{
  "encoder_arch": "efficientnet_v2",
  "model": "model that answers yes/no questions on an image's attributes",
  "dataset": "small charts drawn from random numbers",
  "train_examples": 101725,
  "image_size": 64,
  "crop_scale_min": 0.8,
  "horizontal_flip": false,
  "cutout": 0.4,
  "questions_per_image": 4,
  "encoder_norm": "batchnorm",
  "encoder_activation": "silu",
  "encoder_channel_attention": "se",
  "encoder_depths": [3, 6, 3],
  "encoder_kernel_size": 5,
  "encoder_stem": "single",
  "encoder_expansion": 3,
  "encoder_widths": [24, 48, 96],
  "fusion": "prefix",
  "fusion_encoder_width": 192,
  "fusion_encoder_layers": 8,
  "fusion_encoder_norm": "layernorm",
  "fusion_encoder_norm_position": "pre",
  "fusion_encoder_activation": "gelu",
  "fusion_encoder_mlp_ratio": 3,
  "fusion_encoder_head_dim": 16,
  "fusion_encoder_fused_qkv": true,
  "fusion_encoder_bias": "none",
  "fusion_encoder_qk_norm": false,
  "fusion_encoder_parallel_block": false,
  "fusion_encoder_dropout": 0.05,
  "fusion_encoder_inner_norm": false,
  "fusion_encoder_positions": "sincos",
  "fusion_encoder_connector": "linear",
  "init": "trunc_normal_002",
  "residual_init": "zero_last",
  "optimizer": "muon",
  "muon_scale": "match_rms_adamw",
  "lr": 0.0051,
  "momentum": 0.95,
  "nesterov": true,
  "orthogonalizer": "polar_express",
  "adamw_lr_other_params": 0.002,
  "steps": 4800,
  "batch_size": 256,
  "epochs": 12.1,
  "lr_schedule": "wsd_sqrt",
  "decay_fraction": 0.3,
  "final_lr_fraction": 0.01,
  "warmup_steps": 480,
  "weight_decay": 0.06,
  "adamw_weight_decay_other_params": 0
}
Rows from block 9 of the image encoder of a small model that answers yes/no questions on an image's attributes, named by matrix and row number. Rows with one number belong to one channel. Each number is 200 + 20 x the weight over its row's rms, rounded and kept within 0 to 999. All counts start at 0.
After each channel's rows are labels from the 100 images, of 14848, where the channel reaches its highest value: "responds to" is what is common among them; "colour at peak" is the nearest of a few named colours to the mean colour under the peak. Only what is clearly more common there than usual is listed. The data: small charts drawn from random numbers. In brackets: how many of the 100, against the usual share in percent.
# convs0: expand pointwise conv (encoder.blocks.9.convs.0.weight, 144x48x1x1), inputs 0-47
# convs1: depthwise 5x5 conv, stride 2 (encoder.blocks.9.convs.1.weight, 144x1x5x5, trained with AdamW), a 5x5 kernel
# convs2: project pointwise conv (encoder.blocks.9.convs.2.weight, 96x144x1x1, transposed), outputs 0-95

convs0.35,190,210,206,213,165,213,254,178,211,179,180,204,186,190,218,221,233,170,217,191,203,190,236,199,171,213,209,189,198,211,177,236,178,175,198,182,177,203,208,219,233,179,201,214,187,188,180,215
convs1.35,182,200,210,218,173,198,190,226,205,180,216,161,234,229,181,202,176,209,234,174,193,192,200,222,198
convs2.35,167,190,204,228,219,201,194,156,204,177,214,173,200,209,182,200,212,184,188,215,207,202,245,194,185,237,223,198,188,189,181,190,195,216,194,181,204,195,172,182,184,230,218,211,183,186,180,185,206,208,221,169,184,170,211,182,183,254,199,211,225,200,219,212,208,208,194,231,219,222,214,197,193,247,181,152,210,170,215,176,182,197,200,191,168,199,206,174,186,214,171,204,234,179,200,182
responds to: one colour (96 vs 53.3); step chart (93 vs 7.5); dip in the middle (39 vs 13); trend: rising (37 vs 12.8)
colour at peak: brown (27 vs 10.7)

convs0.82,224,228,193,233,178,188,207,163,175,185,183,205,191,187,190,186,221,192,210,209,220,187,178,178,204,183,206,187,190,181,191,244,191,214,199,197,193,199,178,226,185,205,221,193,153,217,190,254
convs1.82,218,199,218,214,178,245,205,203,201,179,223,200,191,195,162,210,207,186,163,175,218,210,190,186,167
convs2.82,189,215,218,194,174,203,179,216,167,199,222,183,230,189,207,158,196,164,197,209,181,173,214,219,217,183,207,179,191,201,186,209,169,182,218,192,184,221,210,197,183,184,193,184,192,161,210,180,179,177,209,233,222,225,219,216,214,182,183,187,174,219,193,163,197,218,186,203,227,197,209,224,208,186,218,234,234,201,222,171,183,204,254,209,211,212,218,196,172,186,249,199,227,177,200,198
responds to: lollipop chart (36 vs 7.5); items: three (34 vs 13.3)
colour at peak: black (41 vs 14.7)

convs0.45,194,175,175,201,213,196,230,233,211,196,241,190,221,207,206,211,225,204,180,245,214,149,218,225,179,202,183,187,221,167,204,222,215,201,177,190,180,203,206,203,196,198,199,183,218,193,172,175
convs1.45,191,208,216,220,227,201,208,222,217,229,202,214,217,194,218,184,216,222,221,241,165,181,184,197,230
convs2.45,205,183,171,190,175,189,217,195,200,251,200,188,227,174,209,178,218,191,214,196,174,212,170,175,211,203,170,203,176,206,191,202,168,204,198,194,184,239,199,190,216,181,190,190,191,171,212,224,199,235,199,171,198,201,199,194,204,197,213,202,235,190,186,183,180,224,208,206,215,205,205,203,226,188,141,213,229,244,211,208,188,204,206,176,181,209,181,244,206,159,220,217,236,226,197,221
responds to: grid lines (100 vs 38.8); dark theme (85 vs 30.1); falling (52 vs 12.6); area chart (40 vs 7.1)
colour at peak: black (82 vs 14.7)

convs0.116,211,197,214,190,173,177,172,213,238,199,175,180,222,218,202,176,187,211,243,210,210,199,207,218,199,169,168,157,210,210,208,190,205,226,181,209,209,212,190,235,171,190,223,217,202,170,198,178
convs1.116,215,219,212,234,172,211,210,207,223,164,215,195,207,225,189,178,188,178,210,170,186,186,184,194,163
convs2.116,190,215,197,221,178,211,229,198,197,189,218,211,216,213,209,208,187,210,203,217,209,197,202,196,229,203,184,202,184,219,197,188,182,204,195,225,195,154,210,227,228,211,137,172,205,173,204,242,129,227,229,224,193,208,155,201,201,208,194,204,201,185,205,220,212,203,171,212,216,219,208,217,181,214,214,193,215,162,182,199,198,173,213,212,175,178,180,222,208,213,206,174,214,207,169,209
responds to: dark theme (92 vs 30.1); pie chart (61 vs 7.1); ring chart (27 vs 7.1)
colour at peak: black (90 vs 14.7)

convs0.93,193,179,213,182,194,198,203,174,231,201,196,163,185,218,210,167,199,216,224,221,179,215,171,198,170,198,201,208,184,211,185,238,182,229,200,191,224,203,169,238,164,195,181,188,227,192,199,227
convs1.93,163,165,209,192,201,165,200,211,200,204,174,192,223,210,182,171,187,197,229,183,181,184,185,197,165
convs2.93,233,193,207,241,176,203,191,206,213,243,174,204,196,234,200,203,213,209,180,218,195,174,202,210,221,234,216,182,220,197,190,186,142,226,205,184,209,222,250,218,198,194,225,186,185,167,180,182,195,185,210,200,166,201,168,214,199,225,240,167,203,215,197,190,176,217,186,176,218,203,221,222,221,203,170,211,207,220,224,196,196,205,184,208,202,188,186,217,197,213,185,216,224,161,212,201
responds to: heat grid (47 vs 7.3)
colour at peak: pink (60 vs 17.7)

convs0.61,200,207,212,183,197,231,210,210,208,209,189,166,198,219,234,187,206,220,226,241,203,239,200,211,176,198,170,191,216,246,183,194,217,227,210,234,198,197,213,175,189,213,203,168,182,172,206,212
convs1.61,174,245,190,185,175,173,235,196,187,200,173,228,207,178,196,180,209,205,180,222,185,215,205,184,194
convs2.61,196,180,184,221,181,171,196,174,204,180,211,193,191,172,209,203,221,159,219,157,202,192,207,198,177,212,199,196,167,141,196,179,152,176,202,208,199,182,227,187,220,208,180,217,197,229,218,171,194,199,216,195,220,211,190,182,194,220,198,227,172,208,230,170,190,221,202,208,243,206,215,178,235,193,195,192,220,208,191,211,224,177,190,199,185,193,236,200,179,193,156,201,180,196,180,195
responds to: one colour (93 vs 53.3); area chart (57 vs 7.1); rising (54 vs 12.8); kind: histogram (28 vs 6.6)
colour at peak: white (100 vs 37.5)

convs0.48,217,222,197,217,169,211,201,174,189,176,207,193,203,199,261,185,190,169,199,172,199,214,230,215,218,191,192,197,155,163,200,195,206,195,204,177,209,206,178,234,177,203,200,180,193,209,201,168
convs1.48,219,211,196,207,201,214,218,211,219,196,195,195,195,215,207,176,163,162,184,181,181,178,166,159,179
convs2.48,219,207,189,192,175,183,252,213,228,222,203,197,183,212,173,172,161,173,203,200,194,218,191,220,169,209,197,196,199,211,175,230,194,184,211,227,234,186,194,188,206,185,211,228,228,182,212,217,217,185,226,200,216,212,151,173,195,213,217,227,210,209,212,207,229,204,144,177,188,196,205,207,190,185,176,188,234,199,212,194,177,209,243,190,181,200,163,200,203,221,199,192,199,194,233,185
responds to: dark theme (65 vs 30.1); falling (44 vs 12.6); area chart (29 vs 7.1)
colour at peak: black (38 vs 14.7)

convs0.85,219,205,172,194,212,198,215,183,213,212,202,204,193,204,220,201,180,179,171,209,168,199,182,199,203,169,192,196,189,200,192,205,197,233,174,235,216,196,161,190,208,208,239,212,246,247,234,190
convs1.85,171,167,174,173,179,169,187,209,219,192,196,205,217,222,219,207,206,205,217,220,184,178,161,203,182
convs2.85,212,185,204,215,218,203,182,237,229,216,205,233,203,192,228,177,168,188,213,182,231,175,204,236,220,189,214,224,210,213,245,178,188,194,212,206,174,200,182,219,217,211,204,220,224,235,221,175,239,159,201,189,185,207,216,227,185,227,234,204,213,204,213,207,220,252,192,196,204,199,210,195,162,211,205,207,196,210,181,172,190,243,213,201,195,206,206,188,177,196,207,200,185,218,165,189
responds to: dark theme (81 vs 30.1); grid lines (75 vs 38.8); histogram (36 vs 6.6)
colour at peak: black (56 vs 14.7)

convs0.97,194,193,152,253,206,193,197,220,178,189,194,162,224,223,210,216,205,214,192,203,229,185,212,241,189,189,196,210,201,223,201,208,189,180,194,198,214,186,228,212,198,212,154,218,209,183,213,231
convs1.97,220,189,188,186,206,207,194,202,193,194,173,167,262,212,206,202,200,248,215,196,198,201,202,211,182
convs2.97,181,211,218,256,197,176,214,177,175,237,220,241,195,179,197,200,195,208,220,165,191,210,182,199,220,222,202,252,167,217,209,191,207,188,197,177,213,216,215,179,216,176,215,175,175,200,178,188,213,255,213,193,189,202,200,205,200,187,181,200,205,190,222,184,170,184,210,205,214,191,161,190,212,193,186,205,164,215,229,207,211,164,200,215,183,166,187,221,181,200,217,221,189,195,177,195
responds to: heat grid (36 vs 7.3); area chart (34 vs 7.1); histogram (26 vs 6.6)
colour at peak: pink (72 vs 17.7)

convs0.130,171,180,225,171,206,187,201,191,208,181,206,195,243,197,187,233,203,232,188,178,198,202,194,186,192,202,212,237,197,174,136,198,184,175,231,197,188,204,198,212,218,189,191,217,225,196,194,227
convs1.130,164,181,186,196,192,216,184,195,206,192,194,178,227,249,240,177,180,205,205,222,193,214,199,181,186
convs2.130,220,194,190,197,211,182,186,208,188,187,200,223,204,206,198,232,197,186,209,190,178,224,237,192,200,198,239,210,191,189,176,207,211,184,163,207,203,190,176,200,200,184,216,194,210,202,226,176,164,190,206,207,184,254,173,200,209,219,220,208,170,212,179,214,240,200,198,203,219,204,250,233,260,201,190,201,196,202,188,208,204,201,179,215,235,198,147,234,207,179,191,187,195,181,224,182
responds to: dark theme (100 vs 30.1); pie chart (67 vs 7.1); ring chart (32 vs 7.1)
colour at peak: black (99 vs 14.7)

convs0.129,191,185,190,166,189,183,213,191,218,199,182,186,215,200,210,225,177,213,205,192,219,201,162,232,206,211,205,212,194,190,225,214,248,197,214,155,212,193,169,223,183,163,212,185,222,178,168,198
convs1.129,203,197,212,199,208,194,167,158,169,190,229,243,232,220,182,203,201,207,207,204,183,192,187,183,180
convs2.129,207,165,197,196,210,195,172,192,198,168,199,178,224,190,189,201,206,209,220,192,190,240,200,229,234,192,213,206,248,191,203,210,212,216,215,216,195,224,188,199,161,210,198,204,198,189,191,177,237,215,198,182,154,183,183,213,178,182,209,229,197,172,169,220,194,213,249,227,222,196,196,171,207,246,185,208,193,219,196,218,219,208,212,156,207,199,165,199,177,179,209,215,207,168,194,209
responds to: grid lines (100 vs 38.8); one colour (84 vs 53.3); dark theme (64 vs 30.1); dip in the middle (44 vs 13)
colour at peak: brown (31 vs 10.7)

convs0.56,180,192,258,143,209,186,223,218,194,206,213,191,202,197,200,197,167,220,176,188,177,199,195,203,211,171,210,244,194,187,174,208,180,207,198,209,182,203,178,215,204,218,211,171,183,191,175,191
convs1.56,174,193,223,212,192,202,192,210,182,177,177,191,249,202,232,184,190,243,191,219,183,207,186,183,207
convs2.56,192,154,207,205,181,194,189,199,205,214,207,194,213,234,209,213,192,212,225,210,219,196,221,209,188,200,206,191,174,188,191,220,190,197,202,222,192,187,193,203,182,188,228,216,177,189,202,223,182,180,196,212,209,223,178,258,216,213,215,204,205,203,201,175,194,233,192,216,189,220,214,226,223,227,147,166,214,201,193,202,233,188,163,208,215,185,171,181,156,233,234,225,231,227,233,197
responds to: dark theme (100 vs 30.1); pie chart (42 vs 7.1)
colour at peak: black (100 vs 14.7)

convs0.71,181,216,191,221,224,188,207,201,194,205,213,160,230,232,212,210,202,197,201,219,215,211,223,256,195,190,184,200,206,205,202,210,199,200,196,194,206,187,227,225,202,212,147,236,177,173,223,229
convs1.71,199,195,199,184,218,200,199,211,187,209,183,208,229,196,181,202,200,277,221,188,208,194,226,212,194
convs2.71,220,195,234,223,204,181,190,202,195,229,199,244,207,227,217,221,196,207,212,141,235,211,215,195,214,217,217,204,217,209,163,201,185,201,176,192,235,235,205,214,202,170,198,180,194,205,183,172,193,249,193,208,208,202,187,185,182,198,209,195,201,176,233,187,173,208,196,192,217,189,192,213,234,183,203,214,178,258,196,194,203,176,167,243,194,192,209,196,194,199,234,208,188,204,212,202
responds to: heat grid (100 vs 7.3)
colour at peak: grey (76 vs 10.9)

convs0.127,209,178,229,160,217,186,207,202,260,214,206,200,199,209,204,185,198,188,213,175,192,180,204,206,199,178,210,152,175,214,218,215,189,200,217,178,175,177,170,188,197,181,216,173,224,183,211,183
convs1.127,203,212,188,189,205,205,220,221,215,209,160,152,158,167,197,200,212,225,214,203,203,202,194,180,187
convs2.127,164,204,192,202,214,235,191,230,213,221,185,199,221,186,211,201,195,206,196,239,193,223,174,181,224,179,218,180,260,196,192,179,221,202,226,212,187,197,201,199,200,206,194,201,242,217,171,188,170,216,245,207,183,188,217,192,214,163,241,212,169,219,207,208,203,237,239,196,217,208,219,187,194,219,176,199,214,200,202,182,193,240,210,197,218,209,196,198,196,206,230,224,220,176,186,180
responds to: grid lines (100 vs 38.8); one colour (89 vs 53.3); dark theme (65 vs 30.1); radar chart (61 vs 7.1)
colour at peak: black (47 vs 14.7)